config = dict(
    encoder_inner_norm=False,
    decoder_qk_norm=False,
    decoder_inner_norm=False,
    decoder_cross_attention_every=2,
    nesterov=True,
    steps=7800,
)
Rows from block 4 of the text decoder, named by matrix and row number. Each number is 500 + 50 x the weight over its row's rms, rounded and kept within 0 to 999. All counts start at 0. Numbers have three digits each. After the name is the row's rms in percent of the matrix's.
# q: cross-attention query (decoder.blocks.4.cross_attn.q.weight, 384x384), inputs 192-383
q.126 090:497593498500507409563503555570516519514471617501529422469511407518456542570500515457497530566387482462444442554468512576510489246474439516518449475521406475530498481575476502553455562475621499552514551549502580522506478538516500526414473516491520506492477492538596512499432462494589568445552496522462415560531579538459525479465493505504539541524518424441420495536472414460442419409534605471663493429492599529552498532546533546510573553514576466503458521519452578478520546516534495529539612519497436464516618560501478484530489550394494574508472492517490538494487404494463522566
q.127 080:517540507519474599472411598492488464448455494456529542428378448485516508458408499491560424400530491513383500476513531445450505465527469419438487498466510530504440510613559562474553533477496546515459509494498469535447565523513523464508597409563415549420428443529445462482538519539428463482566488454545534522441485627530412567458441489492496513560465478492504586415495496521528497495573557568516525459473469519545513527551465569357522497485474417559523478403446489412480550502510482520509439471540532535509373441498565547460543583494428524490519512590429489580482497487554555522
q.128 073:461513496594590558444358485601522471472411514528572555507458466532513561465474526425423482523571499522468520529470506469513569493536464501455471413468502464553529528666493578560527444461503509549496533486550446423422570510473531471550545470556504546501564455552516487497487522490437517512529479423549514531441501565513470567497497475526478459518443580514517520513514532554434493476465511557525535430538491474536497395643563571483445452473424514468466497429496472393455512476497460580506528448540530464545508415548535406497537457493545489552464464527541461549421507477467585570
q.129 096:491641508453561553652578553549433492548465401512435555474460481468531456519418476474490531514546545417443506471492503540423436490465477496500463505487509495509416500516523557553462462475487433470489504523478609497429538462586580544575531521511435483544555568526477443520475541567525505502516569488540397470423476400537512528510477451515501433441420559493473558460479434516514518439542446497451556513553573494550453537594556481487482491504570497434532534518537567530437580462520470515517477557572596469470487631497500508500542511437430508393552513510496532496551401477520534536
q.130 094:500485479494444471600597513471498476485561484439448449486438517445400394420468510465450482429502536462550546494496510483556455502466537527580484477547604542429529507322502518364536605443564490472541431464484515463518506401481588539472483539556473544564523542462566510533469487448527521550408493492508576464499536406539515471547538544473483463515548493503576574425475570444470536530406542486395505501512502429430489526480494463444467493521586504556549479573478466519591438521482419462511383506536470445471485502449486529494467511512443439447469555535574502434545519529480482422
q.131 061:453491497557481464468415395473473356488508512521560519529569502540477527519540415410468493525507568474571440505449489516565530581549524511475509450481444503493542404552549449381522460440569527537456375394523437560517438469465511544506432534549511427408551446468526511565549425484529463583433503538465546414412502496541511421542488471488520508623504531523547483580597509455454501555462514518433465457458527520462437519515539513551504506456487594475407450572476483490517452519404504526484492535505552468490494428489538473490472561472512556636498559425490468445488561521426520449
q.132 104:487569497448519433590454527535424470531410546490550538481461515472394524525610560452465498532474579528523418472504424592553503431440430528463503462521580528478466397402390537561501536506639476569493465451530495436579520477516503551524401536506573468476567579483538529536510405480444493482454537520496438470477541410522492558616452504502501456477411494473443469582478553449481477504537467515389472469513583458525543537459565585542403576475500616479549499568530622481445498498527552525481510534520519455465548467498564412530433542488531488492501507502487488425454451496369560494
q.133 101:458414484466514525414517429469519658585511478500480462579529602537458529521519443537488489629533460508618578508497490511345538574530531491532523602504465496495500534430482439518525436534420519451570483546577539517524441553500481492479499551436488473533523465452451479459505502461426477520473459440477543483566491460453529481470525538510457509424557460406445485474432459483520545550496530390495557539510470455455507456415529376509469553526496505485523535508545514511521506468564598394533520494467444460492537609515489445517446416545475465448478446466469495503528516527512427483
q.134 077:578521507446467473461592556417393540427538433492489472416453460555329489602472517564544569568488442530472535424479502475378495476489533499541466574427408527527509523563560467447600458555380531412480506532522520495468472557508500497450475477533442478524624484470441507478571544555476500530521473517503428562531457587483523529465517476469438444445473476494473515441472493488488427476543517491585458494445569517484442491457421470455563571445569451438540507482567597545423516468501512422615484505523430579468485591486470550531502529517430602566472453547427504513633476406575460493
q.135 083:520411544495489487487437536460511560609516563511401511536517561430544437473639520450472474476556439525512407462470422463545557542504537510534517494520571575508544406389406468477515517461516521535432501490575468434599440549434475549445512690371584552428535530531474544544567470466494472542477461578453578481494468380502490407547575477500516494509504487475543477599446514531486542499439455455412430491495459496368604457444383447503430533517496602472558541543512460481476436608484522498448482568435438528511492527490515464507458468491520418476503508399465458432513533478416517514
q.136 103:493456481526566481504347505502507554491414571526603450486596481507460547544518560554516448572521591501473445522465367527516541405485484555444533476487458478501484481601492515582511519488570636566505537530566505465485515552490465471399409502508537506458443442463526505521545445472479514417546474457475448486517551602422452509484443526479396512553435536478516508624508511482517425538543549469551498423524574494539483471627556648539526481544447452565487467446451556370507515506523552447511569441449442501568511517533601431477479565458550504585396474517464556513441451504393510544
q.137 093:444471519525453587429411431552499558467501571463503439598478483540462553433483454516502536593442405479546492534456499465509542518541543473495453523493454469454485510507478437482501428496508510413601480554517485581504481543476474493503567459457501555423519424473517493424479509504467502541510486378444463494459544485457537479483455494499561567518517439471381523402479448508499543561510613447628540542495484503471628509394448396424415558456461466463471491497505512456527578444548605390570508519453483466533508438504503492523457367592455521554485536474473496532407461507525450508
q.138 087:533497527491455534531586622395459484454499382523466536465458469460579471523456454611536549416579481513419529479554595453422340596493550495513508533476484475525494535539595497514503456494308514441479507476493549500403558492544574513527540460524392460528493518470464473436523565529520561519542545484460500551523461499523530541498510462499501502448505576589569472468553471586514517441517393497531526529554476522460466396553449435533608449494557426398439493503541508630427537556427482481509494517555534639462466536502445607525586463492505523466510463507597571576567440507613497541
q.139 080:558564533546543483605507546444504542516463450522446483492470555560410453546557530417448556575526540371486482505567499612470543358467526509516460497467535503522461532502477520522531530486552491491517516482508544503512484572517541485550459508464498480579612573480523524552535470561449538525473481491498457436492520487530500470532543459558497464444439496446487535557467515476452410467525524500493488463518652456402473497505617501562498555498483612462560533556549593546407501466504572502562514498500548362478568597501496287510474520478452551509522514551532530452460498420464533524
q.140 097:534433539527484542452387543464455491463324486467496541378442484579519457479530499599517471430570446544441439520566463449422540468504496473523520481435474569551509424601495480447524552486460646562471523476497511482479500568455514492469491432439455474509576486484425512498575498564447496492530456456406524512418457519592466510501560469462506462512530395518601486483487546531404508512531534466456452469455468499388493470495384581421535567483444506436522505507499498518449530563491484541569523564444484561507465449524481522522543505533538527602393481496402498461506540421499481577
q.141 083:497490440539517570439444424508456543533469509489526514519394574546497486455530531465420415445561467428498559528484517484492445559556530412564507549460617533462556535481452609480491542526409541435530464470489474407556533483513560541515514451461554523566590531534529514550448478387443466522446459495491573443449492537525476532441560513476492499452506508493539566500460626513507608610435459449463502423572447498380526466409502447354442449504484576559550507457516444471467498448551450513497445506494500391487461480507532485494551388599534435442560539596493439499438581473553520467
q.142 109:508389540621510537405313499439432499430344543458590553482460511542540503493572456590493466505500552561490435522545411498484498534519506480437527476404508566529513419614440448464540480499492575561505524473498441438497544581458475458490475470434486460451590530478460555461583475520393474483520459412488511450427511526509471519553510432476504498511462463494482446501499584599438498520507495490446458456460482508496505436451474486531494531482440584420479491459528499482421519502506473478467557508459573511500467430538524445534510446550569512644424502498508479559446497518468477539
q.143 085:470535491514569453488420487627498490506495542496620531493479405528494530539459557475492470472480539408365480572460416561494511300464434505434477444424433491527556549734524521555457533468482478456557581505482523484493562520520497458485483497436507508506555540539554481513453483557538518456533519376504364534430605587472496509454436468500557522504433521480433512411494482590456495454534479490618543435506503542538520502619458566488563547483486430514498480438529499498479529455541402469526581524516514482494483542575458363539498443492542535528407464489523565571461457537485530537
q.144 120:497415454470488517542459341490494524527578622552492452571516571482432459485494577444534482449502492417566482545465412432439517548551480491492553514487514482479597538463483516458538480494415494513533496498639551440496558497481411511450531533374495477549535491477399536464489470375508470504503446502520526530553390528450408438499546484512480553435467525514545462402478406507479537542495412388461481488529349518469547418435572475559466526581437513514558448439560479450530538480509428329503479542453585631536454492511489571497480532567511522471447395461459496500498595577443490466
q.145 100:440474482520539466517541492538427514516453474417589518495529447475465532520517527603549555394538527449447446531474469496563444502515584575470524541480513563491536448548558525521460524477502572511490435489657602478537436498549495516474483662463482423513435502506420533559498461545527525485500489452501554475538487460536506571452461505438464437547553517461560519557494498594529530529463426458339501504451548495514525606553561441538436428538600595554517510477513441533528480435495489460358479520409469551493456512453444539517523518494497521500564505448436464517553438552507525514
q.146 123:553534589495470520441509626385479492435446515503497601524523398547545604541526421560448462449463496453463487514530533494537399517446568471590509462477485549496495456515518514599556470461487516477463436519638464447502464454438539486567514547580603505513513500549541446604553531540519463544488499505484599455468549453596539487523492423502500438535558501491461493512526530428503471500482455498466483504576537475484372422507502455511501513573520510521454486587498496466475488479489492589524509344457515543490520616507527551495585476474523439469543501442554515530568565448561515473
q.147 090:471447524480468476488660565382472498435472566532478509565507498480534509486538486393518483527488519503495553455413526547439360546480577466555482519522560491464515511457470527572481473497459509481409457507561512442607488496405532544458555626476531576434497539456578537529478487497546573550517493582481622463442458520520523510516538459455509495398498530399521505492489450499503473465541356443483492549588464530486488491488483382570469504539509484509453495548594510486481466538514493473526521516459512508474601536458457484540551476517535513571471442421550499509547496487479524506
q.148 105:542518481513480508590342386516589504509562633543471468484470553562526423490486509479475430494448440483575445542465459509370607539427403498468483498499487502516484579478429529491585583481561455529485522559434511456452537525484484475462519444486517558593550520516493531430489546422507413500494460464596450523491459522496421497461501495513513531496495438534497566436484484512490515498485583440581616470474325539490515482383528615400533565549427508496573442496454553381536576496515477509637547489516572478518485519509609485462481530525495584452430502513462447523497600554439473509
q.149 087:531556513519463476498476566574527507463487492445466481485501480419493523464405443464459513465519502541489482458551609567471519462478526455525504467451527536571495530540543513482476504471540553468500519548419500598510538533573543471530527419694489453458517472523467548481487545498472510517546471522465449484450408531520502544403474524453552509518577468569486518495532464504365485491496679544543563497488561437462488488558431592582523504481576602419438470511499543525513424510508570549461529494485406478475496431571502468526419573443487452561432554487529491517475499507499498595
q.150 098:514477437491558519541422521544515500542447414460479606508507492549635513515455469508496487467581460544501497503494454514419481525516494542513485464527475505453535396514591544523475531492462508470501471540507548448448517484512554508552432398461426459492483475505519464475521564618489479585474508473458480476450511446388547584551478535531465479526556487427542509555486576507579517497514313520432455537549388441527470495468574425493475537403478391526438513505460483525475526462525448531505475480480563537468503542568566471474563452438448590416522509471493488535522559644587504528
q.151 072:529558491505475533484542644482522485414526506466512496516490480519593383500461516561461405523466458633437498479484547461530435363465473570484500448453505529481473542548541526501475573433487513506462477512548527470503502568472519436481515528557521506493487499571543477541522580550493480554519498473501507542440527523473441496498481460536495494613486513528550588659521610524562419433549567532318459426506533505502466463389456513451498510478506418536442502425496521424447542558537552604519538481498516512494482459529621410448500512472511527466544582403464502526542497475488514515
q.152 109:507540402512530471461530544526511433443495534534487574491491478466491492488410475548489562626511428585483546416442530563503383365449437520465496465455465553490526611567482482582476544460604542563534493526534482487501472560484549440554482545486586457681527467554533513478467530554554519482484539517473396440418526452540485494485476464473525507625549469510495549559531475499565437519407601461512460496443556473475468459491471550446498546511556522489546526496466513507513554524544418559431540521556492406441500520506476351469553432393448548544496513432529481482532462400554512550
q.153 101:472513462506527515574545481381505539449508559504504483502573482563596421486549542530435426552448436544505477481487410437499495457469501521552466487477569464442569517488422489532489496467473484519446481456476591451497502454426507500463445527516467501524482578469550526546473449545505485586498498515452567610506583535454493443526513465572480525618427559489512492604533575495572503477546342479373536499483450490505461456463572525469531474553374441463522472462498500407497481555482558604547491476498552491520533488439571426462451482573518514415467484436522502468521628485519490430
q.154 131:537515525453504504465615656470465492470448438447495565484512411443393545518565474527489517458517552469445464490524582563626371479449602521579537478479558531587540460566547520510484460491538585504544412518517443578531452493487509473552487608634564444483483525559496491597525497548520523512467490500473625504516602448565545437414441488473565428479590459486511509512585500511463447470415582534432506452486617492471455477648439503475525450553544581457483525515494432512475389541517496569528511450472485410487495471481490540538510453492527424522540570508520482498499436434518514544
q.155 097:557523504547500500527472420554519516537505529471525429465525537474405527510467510523568445459479505533498452505563490437485612467525389517422532556454507488517536554541527533437456474461516496524522532492493563509460532583562454485447569450564439496498531475495373589507539418439454484496534443467552474551482470494523406527449514490519510516439579495553463493431507490510457495491546673482469562494486450467509540501433522544578511517532547520447547499408533522462529477485476558470416519529483472510568461369507530507511378631533507499450499469487414514510475513574454494500
q.156 104:548587496520500480447398431589545471555481486441495510509486520466503583545462439536519502550519510529497453478512464477431556562517435509455477498490429597507546470550545504490452529509621520528529472567506592499491418556523504458494514528548458456489503419541400531547530482486455433426492490410601390507536420472546421526500435535491544496501614396558507509472528458471507472516423650393471514549409509528477519587459499583410537526471520624494515516552438510492508533480525506462521552515494398519480456354509469429493438610441486539480487538520424390533460444462521459587
q.157 077:537521567439499450498419544460522535458529501429552480525504519492536387517545497488487391444583507523493464592474515431403384536505585486592547441523527483491459454395548515547552555477472529476496524561475457500462518523398453487441512445536578496422503550506494470429439575439543435536571481533478609466468457500479470460454526504556485506475531447549537576535493545461401502478511500453480442501576539494460484470457501506414552489510451433454477441530461571390435523550470465518589472488440458555533530544530556586547501513562559580475432587548469428493544591523503530497
q.158 078:498431429464536452575418478509511578394550534505481556499570474506505485551477553422416511559547453478521472448533517585340441472516534494514531396458572442507481486477424501583506577515462534506502557491508511464497530463477512475487411526550493536542440511424580583446458463577530510547525463570454442501464499519404575552459463509507510521538425470474464542468517495525434493490516352478553483564521541512500479437480544637481528521426403468459521473512458595492539489543473494519528465458511452417490532654496540464418527385511507542487509552479507484536595584469502491539
q.159 093:461412453381580383604405542556479556509431455430538509554423496424541408540619482436498426372572511456508492546500561465421485510500496493563583498505483558522442422472501542486476516465536542469544464502537491503454561419534480581485499456544493451442392545523419540371486468497493502570517501529486516487455466503398496516429453552540466502526506524470614497462504429540447560465470511539526524583481532564492499548538447466506566439468566544524464466466460522513555446488494532496489494542481500591548463508570497571544551555520618433476395531571442457534474580547508522586
q.160 088:528560473549416570515599547445507485344460491490578536480531386498610539495470431641472560444426452600513529433524502521584462422452520553542530533497509512521548514524468488488511437503565452512445525454643530529547458523525550490544539557556568530559423459487500577634508500503517431539494510418472517489428532531574510515484453506478389473570536498448425502524521521497536493549518542526518492594522481445381457389476513411529492482650547591542509460420509453478539484526495488553403503416495538485499539509516383370478468455427418472551562488465526518456473507562478448491
q.161 104:488474481470526532502387504544498495506503440468545552464463573508483374486552503526449443430512500467492484536514562489466624421489492485500488458521549513533440513441529550440487535504559535490508499569347452545443550463503486529592436417625461502538508536531494499426428568522483437495474543595470522491485571524422520513503407493536521514516488494524541550524505590489448512520480560572581573435482555541511514584540476552339527505433439491458524520447442606479479541449483620642604500469520512393497457448563623512490497458463577535423485668530403491514495509512519525452
q.162 076:523481447436508543513566594479557503468492423564445573499500520508610554456449418498450556549467481563469625419491532633522469391509471465555484458497507524511470421521506522463422471470557550488420491533505525575481510481438603407616476443608489517532448478469554428490492559562553525514437567478325575492405497509475525500567480465472467505594512526427464517542502537488524483548464517587471552553454506385477475472533469511444472578456489540528482549504461478575466456460609560473535474478574508376437564498524498365410515373425472481469476583407528547482475469452523530516
q.163 092:467426435459533484540497508524458433463583477545481462526453571497514330501612579502528436573460411512501511527457470428540442442504473568457520574491558511467482580481426515439464508486481476517456528416474604415493523433456459544401484559404461516518534529506508544463481482493508554525477540483461458551456522537379481436483482502505444562565376520435570482494516501558546454468551436490375461439465562515500523592536447493499560453467423480558553499367532507513520541518512505408477473565503577515505492512449539523493492460535559492428468438462458522470482546470459584454
q.164 123:486490460506488526506553563523548550585418459472424521486523523459480532398387456441512554491537515524498535467492525536506544526507524457494442492526503528484500434602520514477460462509472620442539427532447447574503518507626568506578500383567439500457463462557562423479500542573435530486490515542423480491483524473486490589621469538484500500542530557532531468587491504458523519525530463569516515482467527449526518489513473457656405518412564455542467549502482451572459491440494502615455451549508465586477474471526457516468542460399462498526556476443557557520487484499508447557
q.165 117:509479511455421523485446418448565540495570617528529435551487601538606521471473486504480423457420594506574533541487448474386595578510422516480497520505426461499446421440506493460521486510535443495442503593482508456474459529493478510457497442443491548473508506491519466473521497408488407472500480458587486501516417531501423523587506540507454540386496515508517560419438487475482482521542544468660557516526317513490519512380484423367569508507486458526493485488496488449484551567507505383590491519512543562481530485532523515503502538514522570414564463589443494551519501583421486512
q.166 102:553523550525410544476432472523495459589580538520486423511450559522476488455501498464559450475465462426530444537498401382458641538518395514440458495498525457494490522508532532397499504483461470468461505542430521518494506519437448515404588495416397536510563474505445447496502486394429476508468457452510440559519377511498455470536522540550500560434450452555491511403475451462541520461532515456473481455520371530456528492392473523540502592486439462565483477440527479483472517521518516379587509560488640534499472471509560523496457575584455512404509460523482551489390510562423518424
q.167 109:492541505610458532421627628499443525467465494485565502462561445483535659468481403638548587419429547509532553449585530481589606418496498482530508465531468484522448522449536467487499455511596449495524525481559475558528481472572575511539488423546451470447552495440461509519502460466471513558485509476519506497477563450512570531516515492526537476444523485471417512470514516462513572470572574504547550535521436466539485513489483417547456536465621474490502508453558457506494406475569525532365533428510606359474546572537440469571482514409461507473607512540527559441411488533547516487
q.168 117:468477399461484466528443370554573511474529570565455405519475592462491436439482532455495498579508429557573481527440457513440496484498369527422503564532395488526491582534402510517511525487571398525512554508569526509483518543516465504410524436316532525562523479497480534408455495418538521442504504494503379451425438493526485478496516517509471582491486474538533558439441412534553506531463548437596532494529418495491556505390458499496526518580529533560568481474533486488534589504493378345399499617527532551513465497497492472483511505507490575504457423521449485494473533506436512489
q.169 120:462477486503605450566376487441553616491479534503502502525544525514632484583478501459448471636584517654530505506428452486371423534526501495496526486480462500415505420452505465547490541481492566549524501568450578383432490533478484467430402496484502469427450493476509473484488464533537463542513500462488468448505554506404489538507580508555477489592517524474487516596518592468546465507544354403494462503509467518602471465469564523585485498483446499416450500603450479462508515525456437532506465488484350656511550532515492457508486519485519525488498402486499507526608538436520438560
q.170 106:486445464390486449562512498490422497492468495481510473568537525435515394508597531453513449464590482442536521531420516478441380497508564516573531513495547494497537520374492490559472448500459521527528503508374462549505566452458445564461450438534510490482510597446435562464470507500502522565566522561452574478500530521449496403474501554558506526479475503485593514523515526485567540409539415503409466490524528616472563485526466507484548444548461462470548482437539521468535466503488474546544507527499506546486484494522493516537545471554563539512436504535498387418449554517526515501
q.171 087:485488507544549495613475361480484588425570589494580502535543483548438525607584579487425517483470516384514425483512481515471488542465568517520529500488603471500501512509489478591474512537446481570515537459582559480531499546466382509466498652539575514631502512440488605574471461493538433503484442554573534513547614537469475465481499441504484496498447475413442509496522467530467500507435459402517499489530487549458494498491566572415513477574420572454549457539482500409546495515436470585602513408434422497516545514411511537498482411571535489527508513511581471554605532440419480495
q.172 103:447428485418565464554493498552486528554374387470427569524512456516585466498506494375471520451596437421453471461488496577403479591506533437564500467529496563489514392535468517591512475535506481468542472499515490508504508456522568532529493507539508518510447479480527542451474519545512594529501513509531475493421498518426567520455493595476471535569512441431560488471509432540450529468453403532548511576526529528474494496587438467533495430470509533530472500575483509603574460452458446537505486504499462593498530503500477550513594473432533423580323527484568432524501471523511492544
q.173 105:530495465519545451510457421473439541445521483493576506489562429436553412562554528590553466377567500506479457497550486468537562490477508537517557486521436464533509584433472474492510493501520507520549575456549508465518514592507399472428478652526500444477467549385429512468501482518521430528528447506471571549531606539468431413454486515510419446449429433516502606534466549510478507482532557498420510460503513495551467436509511647377465523545458555455575514484518568387559450496499504526545522441478489516533478553488541497496460528547564591522490554549451397446495509555438499471
q.174 102:504473480469487522529502497533523443486472485572503548473462503549446484497504455494522528443524432454486499499480499523500442505502495499502470460527460455524398606528446524592558475489454507512478530484603360488484563524428508511542503353388536521573513502515564489484460587489553527491497547562444571443424486424525532479510509445518439510496587381486594475479455570497517536513511490545529506501625436532443454469530519473512423538463481440554547514450494502506457523387522433467412470492546573544464499558546533488487598467517548538496476491505510505422435564536488584509
q.175 110:482490493508455524511547502502438578489456523439579551533562527472458564507547496581498534421514555427480450460465517486500573519471513523515487520555537519493556513550475503570387467559587563466510403470540600569546412499567417506501478663624501486568473501498453547551470419605500445497447493562514634499501628452565518484529386460483491450441485503434504579515523426472542498538402544465502607452455573501539559545511494505446506493588513615514522573544539555473595441506474527608530524506436435437511459450449464517492504463476540603500577541463454434504534472461495451507
q.176 135:483537459470576492464576473519491451512528427557453485511488477479625470441341441437546539583503537574495602477488584617455369448470425481485512479488389486482459468438535435503503504495474481471490550547547477492485504529535553480513543354455513473425529460516549435398519586494518492480542539527480439424498506527499438495516528527445468510473483553528515543540458501530519504470555459504495450520457435531564507483464484461486429561512663393476483479471448535450540483414500420456490501516611468562453507560525446454512577420399416503580462486473504508457550459481508461542
q.177 125:511504479511407502495429480458499518418590738546536485498541595491468487527522557521487459573434499502537494509469451406468613436473447535499542556472508474507562664391447482460507488517542532522524559509408507458490510533415415465443489554513492519534500489465447528518515443441507486526494446404523456548508479499443477405517546434545517480475439507527429531484508505408502437502496544442490551459513463492528493405414471610510538526624382560496565493487522544424513496499514554483551532492495471454517534514472609432483381505539517581450494437495491467489484553476448513450
q.178 083:483416464513472561564603466544495496588444466491555571525531484511584607423486488496519492341399485395518561476516440500505585535557476536510472527522544537448461441541493526481457437549526457450417522455638554496532498453523531548526532515493436527525487433474503554588528426513454508507467503390534501517441439535455539568552475523469420522476472529397527427406518443504511536528556385518509506633511379528415515577450485369575438496466572497612466511416521449553538483481543554452442480487525574562484527524486406483474523469504477498522550468478511529505395534620470459496
q.179 094:511551669524428499363598643442373467500483556418542517524485504523516507526503479548578466462471575517409535501457505443517482553535634502555485519514437608419510476397566489506451515510474535428442477527484467497560422483462508521533558622534511514364463504537494482550543502484470550506553499518540580493498453498573530506537468454487526459452575593498511543568519560482512499443487469480364407525543565497538485530470490417396493472514560518539382517520538508455417499563505542548582582484443488476458504474499474543533511550499480520549551578502508464500495371444546523488
q.180 080:500484470527492452516587514536481533412532440499518433478467524437451490503498485476502534568610457509496523456435577455448360480547551464482535510544518445516528564420490451550461554521432424515536543388469465539516534552467469512522480441402517482498579526437486600440453510547573544483532513599487501464538540464468545498480497524532523541429494441517487552584473455531422523462514439520481481486566583529478558487526526533595485464443453398433498485553553556542459433615486525500485518575499492394477511482493438407542517424562506545519432533567483443451519496454565583535
q.181 095:518480576450509405447507594475497517477402500486479463488509426462548602522488474512572520325481490478433447450614524455563570596519580505560481568509473532499596482479449506484526482571538477472551489457544498503548518500575480516448598598547478479365490434474483463513543452476441506505571455475612494556532505508514457491495525514478427487423551457507486436475464464513467515452515547546447513609548512420479426423521442458532468476528558546546483562588538476515569467519531524532452490539440502525554546523520425576551489619470534464581483480539588420495426435571432524534
q.182 083:537525449607463490537477408489578629511488538488465484477535510524532497418441563474483515544498407484518546415509434425401616571544515484440498437485506422473491482501460486576447505498444454473497567448516512509487468579434556494476483505532489559520464486441555543521473410500476492551501450536493426576506473519470498511514456524498535555461462481504481552539498526468539531538582451506491486513565468448552500482411512589467445525332361440594484493498526520459425501552522559537622497497512473529478573488520528414465477465532494530453488514553536470524437606480505434478
q.183 108:505533495489550477566440529582504420527513381491437423492459440512461412466415493469522523510565485507491470577491542540521436461533521446456469480491529486497525396485562475469495607477398488490566442526436460593480534476497564485567596345503431484493545503562439425386461613517489499451525518527455416493509476548454472558459474540493518603581547547565530509503481512566435584438508439527427400501447524489453512466517509481520412572477555376483466455459441481474447541514530502542446493515515557459505418458549508531526576466501416440453453559507487536547520502578639539538
q.184 077:493465527537438541504655435586432429566521479493569594525455486500394524482544558400533508458469456362449591460476502525483565539560514478511463457518521483558451500570497496490487485507419501499393555388615528510563477512451485543483547597476471518507457512457460553569572439478482583501481499518419553473486394517487527525499490439479507498385444431521502475427470389528470457556486411520446489497525542492433490485576517542607415490382471562578464512443570566618425457438519624389501529527492585478447448401425423476422500451603574422465441501479484488488422492508541492485
q.185 112:553541522555479497497453599501532521381510496507564537439466485487491517572482530578437474519487442582486530490492578476525529396516449517501569456491469468573421530491496490567565543460521504494487594470513405499439484595456520458461504450522555476505429496498472523503530508486529519546491489472474445465372456476546541540399545492559523471515504439501438561484478488514475434507477715544601498503546640402518415382502480559525536527455490524480483461546489512531435505539516527480436517470520442410542490535535542472464518581567516457495506543586460497507494523460532545494
q.186 106:458528481458515441537432431514526527479457465509455498491521518515416437583553523516500456515551403507485440476523470428588484525508517542482511553461475502494565500551405443530498498557512550580587505464427518505469575484504401472434506508482531526480467479512491526559488482508487530472560491462501470571555577487487455394445485487537466500615460429531542418524541501465531480494490587470389456471463654536514508502581503600477551429483387568493562541520450485474521505498442512487517475517504402573548536382447482521498435591579554474510419462550526429430411524396474513497
q.187 122:533510560456570540428572506493459382570487359503537516516433458538508506550626470563515493438425599368471477567553485536613526464504473519467474481513458535536482435572603535406531458489505433498459422492591558464489501443488468548573523542501475455525562550539474424546563540493515484424442560525540585485545582468552476478550459485473464463478530478476552453487483521554469499503451528510457450416466514525453489627550508440399507470544604472505477536489460492518516524392504524419488513429470574489469434436477527589527501454494539458414533547464498539514564413550503547449
q.188 103:444477530499474383513502599424521627463435519489410502508494479536570529476485463452444539646501464569499511464462499528505423579448575475548494526499499494451490448466393495549458497491502492490467454492447532489496475420575581528433456462458530528451451471485609549529445442551509576566519525480480437465471538486498627532534591522520501476559524544382421440550545493464558534507492404499516489597505570515574495563484487465608533441509483543525461462642490470546516508502494460574509493539484381515521585604526459489520560565471494454503517416489592532497519510353540473534
q.189 094:492404501449486571550552454501508453576489463527439516534433526550496563435564438428491437471498635385556529530530523553461495575458424473482473470546486493515448422494492514502525378527509462482454402571455477463484549418515507574510500435519491499487554524484509520481541454442448484542474540491563586456544521484496519476529571528497517489369497500478531457382511527452502525473513433592675586488486360559506543526507496449594521484548599449506451525479518498534561434423449514464466451440596496538491526549519450568536558422490596483445505423505475537519507525529475432482
q.190 117:519524529528569531506451545523446514520477468425592555516543396500484574599547477625492450390540605438448443533577525465479532513531498491573533430530505542506521461514617513528484488473521551520537478482522556447415509488569388504531448517598489410535526513517401519488545527566517467549501455541566562465509563435536519501450495474510573418440552477475504533507525538500501527472488538502491514471496505475612471505512561508525559488502533508411435506504495549501554426458447530593495509395459438491554437505563553617556517590473532487464542566503426468538532530556537493541
q.191 096:484420488508613436544480486484479648553485543481533495496582449488391548616636546500492461478527545470467468512575465426511544544520476515495568474460559448518521462515531516491481515503487563579600471468491542441476534528583434531440422588543439442447515552425487570508519383503498528535481451543527563526564594473429522500475551456525523452420476507435508510537544526501475485498513503485474532467504523526585475533561558560593460442463471520396500554561497481480521457525455475512481490491446441498535518519478530630562455584574593484451514435526454477531547543484514468529
q.192 105:464518543545450512565548449517534459511617557469596559481484443439419480528542488513546456442479579318497478525529422525603552447507476535474513526556430502498498473585556559537516579515577500493405410508518504492539450498481446505470521608533527457526442543490523573545506504493511432452521535441515611450521568484448446486504477405504471451540502511462525550520520578525547478526498408480454586538463533445520448573587557454524451494517517577553525507516488504426450484435500487516507503461392542372501491602454519627394535579541598532434604473473418514492576502506482625497
q.193 094:489450502430561470560452451505465569460601576528511441568503479524565424461548542369480504540472476491513473491421484639442482396492492509512476473501513532528515552339495548485479510469531524486528435514399505432534503466487506506475479477529559453450507494492527585505451461455517536522529548542522501433588489612454510418485480471504556542653550480539514507700446506510449435461511561444298522447471590538517508611438528525433462505465497511456508509533462508524421481534591478457547522541462432455485498485485573385486479513546508502425435505527467355561537543333478495428
q.194 103:499331501522518413530601402504617438552569462557531487519527505458485445468445424434455550506512552527526506502420540562435516516592523464503567618554432526492524463478525541398534499510475588493548470552525545494518492410479501543508494474546572488524562519471525465453512491516505466497481524546445521427534505576457461429440476436519490465504637461470552549510443500476533488447470584475518529519500436493370473543410490291553566490541552529500551447615482498426418537458467500511448527457529409402474467560514523616467559527506488501444481501503362436502517577432525533478
q.195 134:487467620532458511508549524468436465560452482460436489470529513462588571482642531442490560501470436506490453490577509437598531591483530501627524512539517494517481452475404510588532473530463463493538430446488520513548480566516462501519527596489387465446518485490486501414527431483475496525513463434546509546572432529511495506462507533496506477327541496533464450459502416473515483529554514489594381539467581501526513443469501431606638464446494488476494551557502518562558504391391476507548538488446524645505541519502409651526427568562577487641526515493539451456475499557550524544
q.196 085:480583472507485485446472570422454382528420520506488481435402507452486531596503441465506539505482499544562506491562469434598506572562522510569537515537524447485460510520469461450475489489547408561493515410603545513437615544506447564540495349531440463401490459515498513446557558615453491515519422428493432558479469461514543548535515547520466503439479447529403543446447441422533523573549497586472466520474561482506522455512508473504489499590487468520494519510499577524625495416468423595511542498603470608519458502547414502562521563536453599636473517465470532438379481504546473545
q.197 091:520435467526540523542470543443421468536525535489528508576415448458503491491687507444515546508579525459551422473557482516471420501453516498545514572502509552527529570518451571455496443458588486495556458515541622343499584504458486542469534520448552504412465491506442597466502473440455621493442468460557526509567529570583512553549421466491489517481530455525454414555535551521520458482541472520361467470553479464486565548447535560451447489552496559420527491482485507478495443461508459434487483469512587599481448390504502525551460509502555408492560482513511495467494488399503535461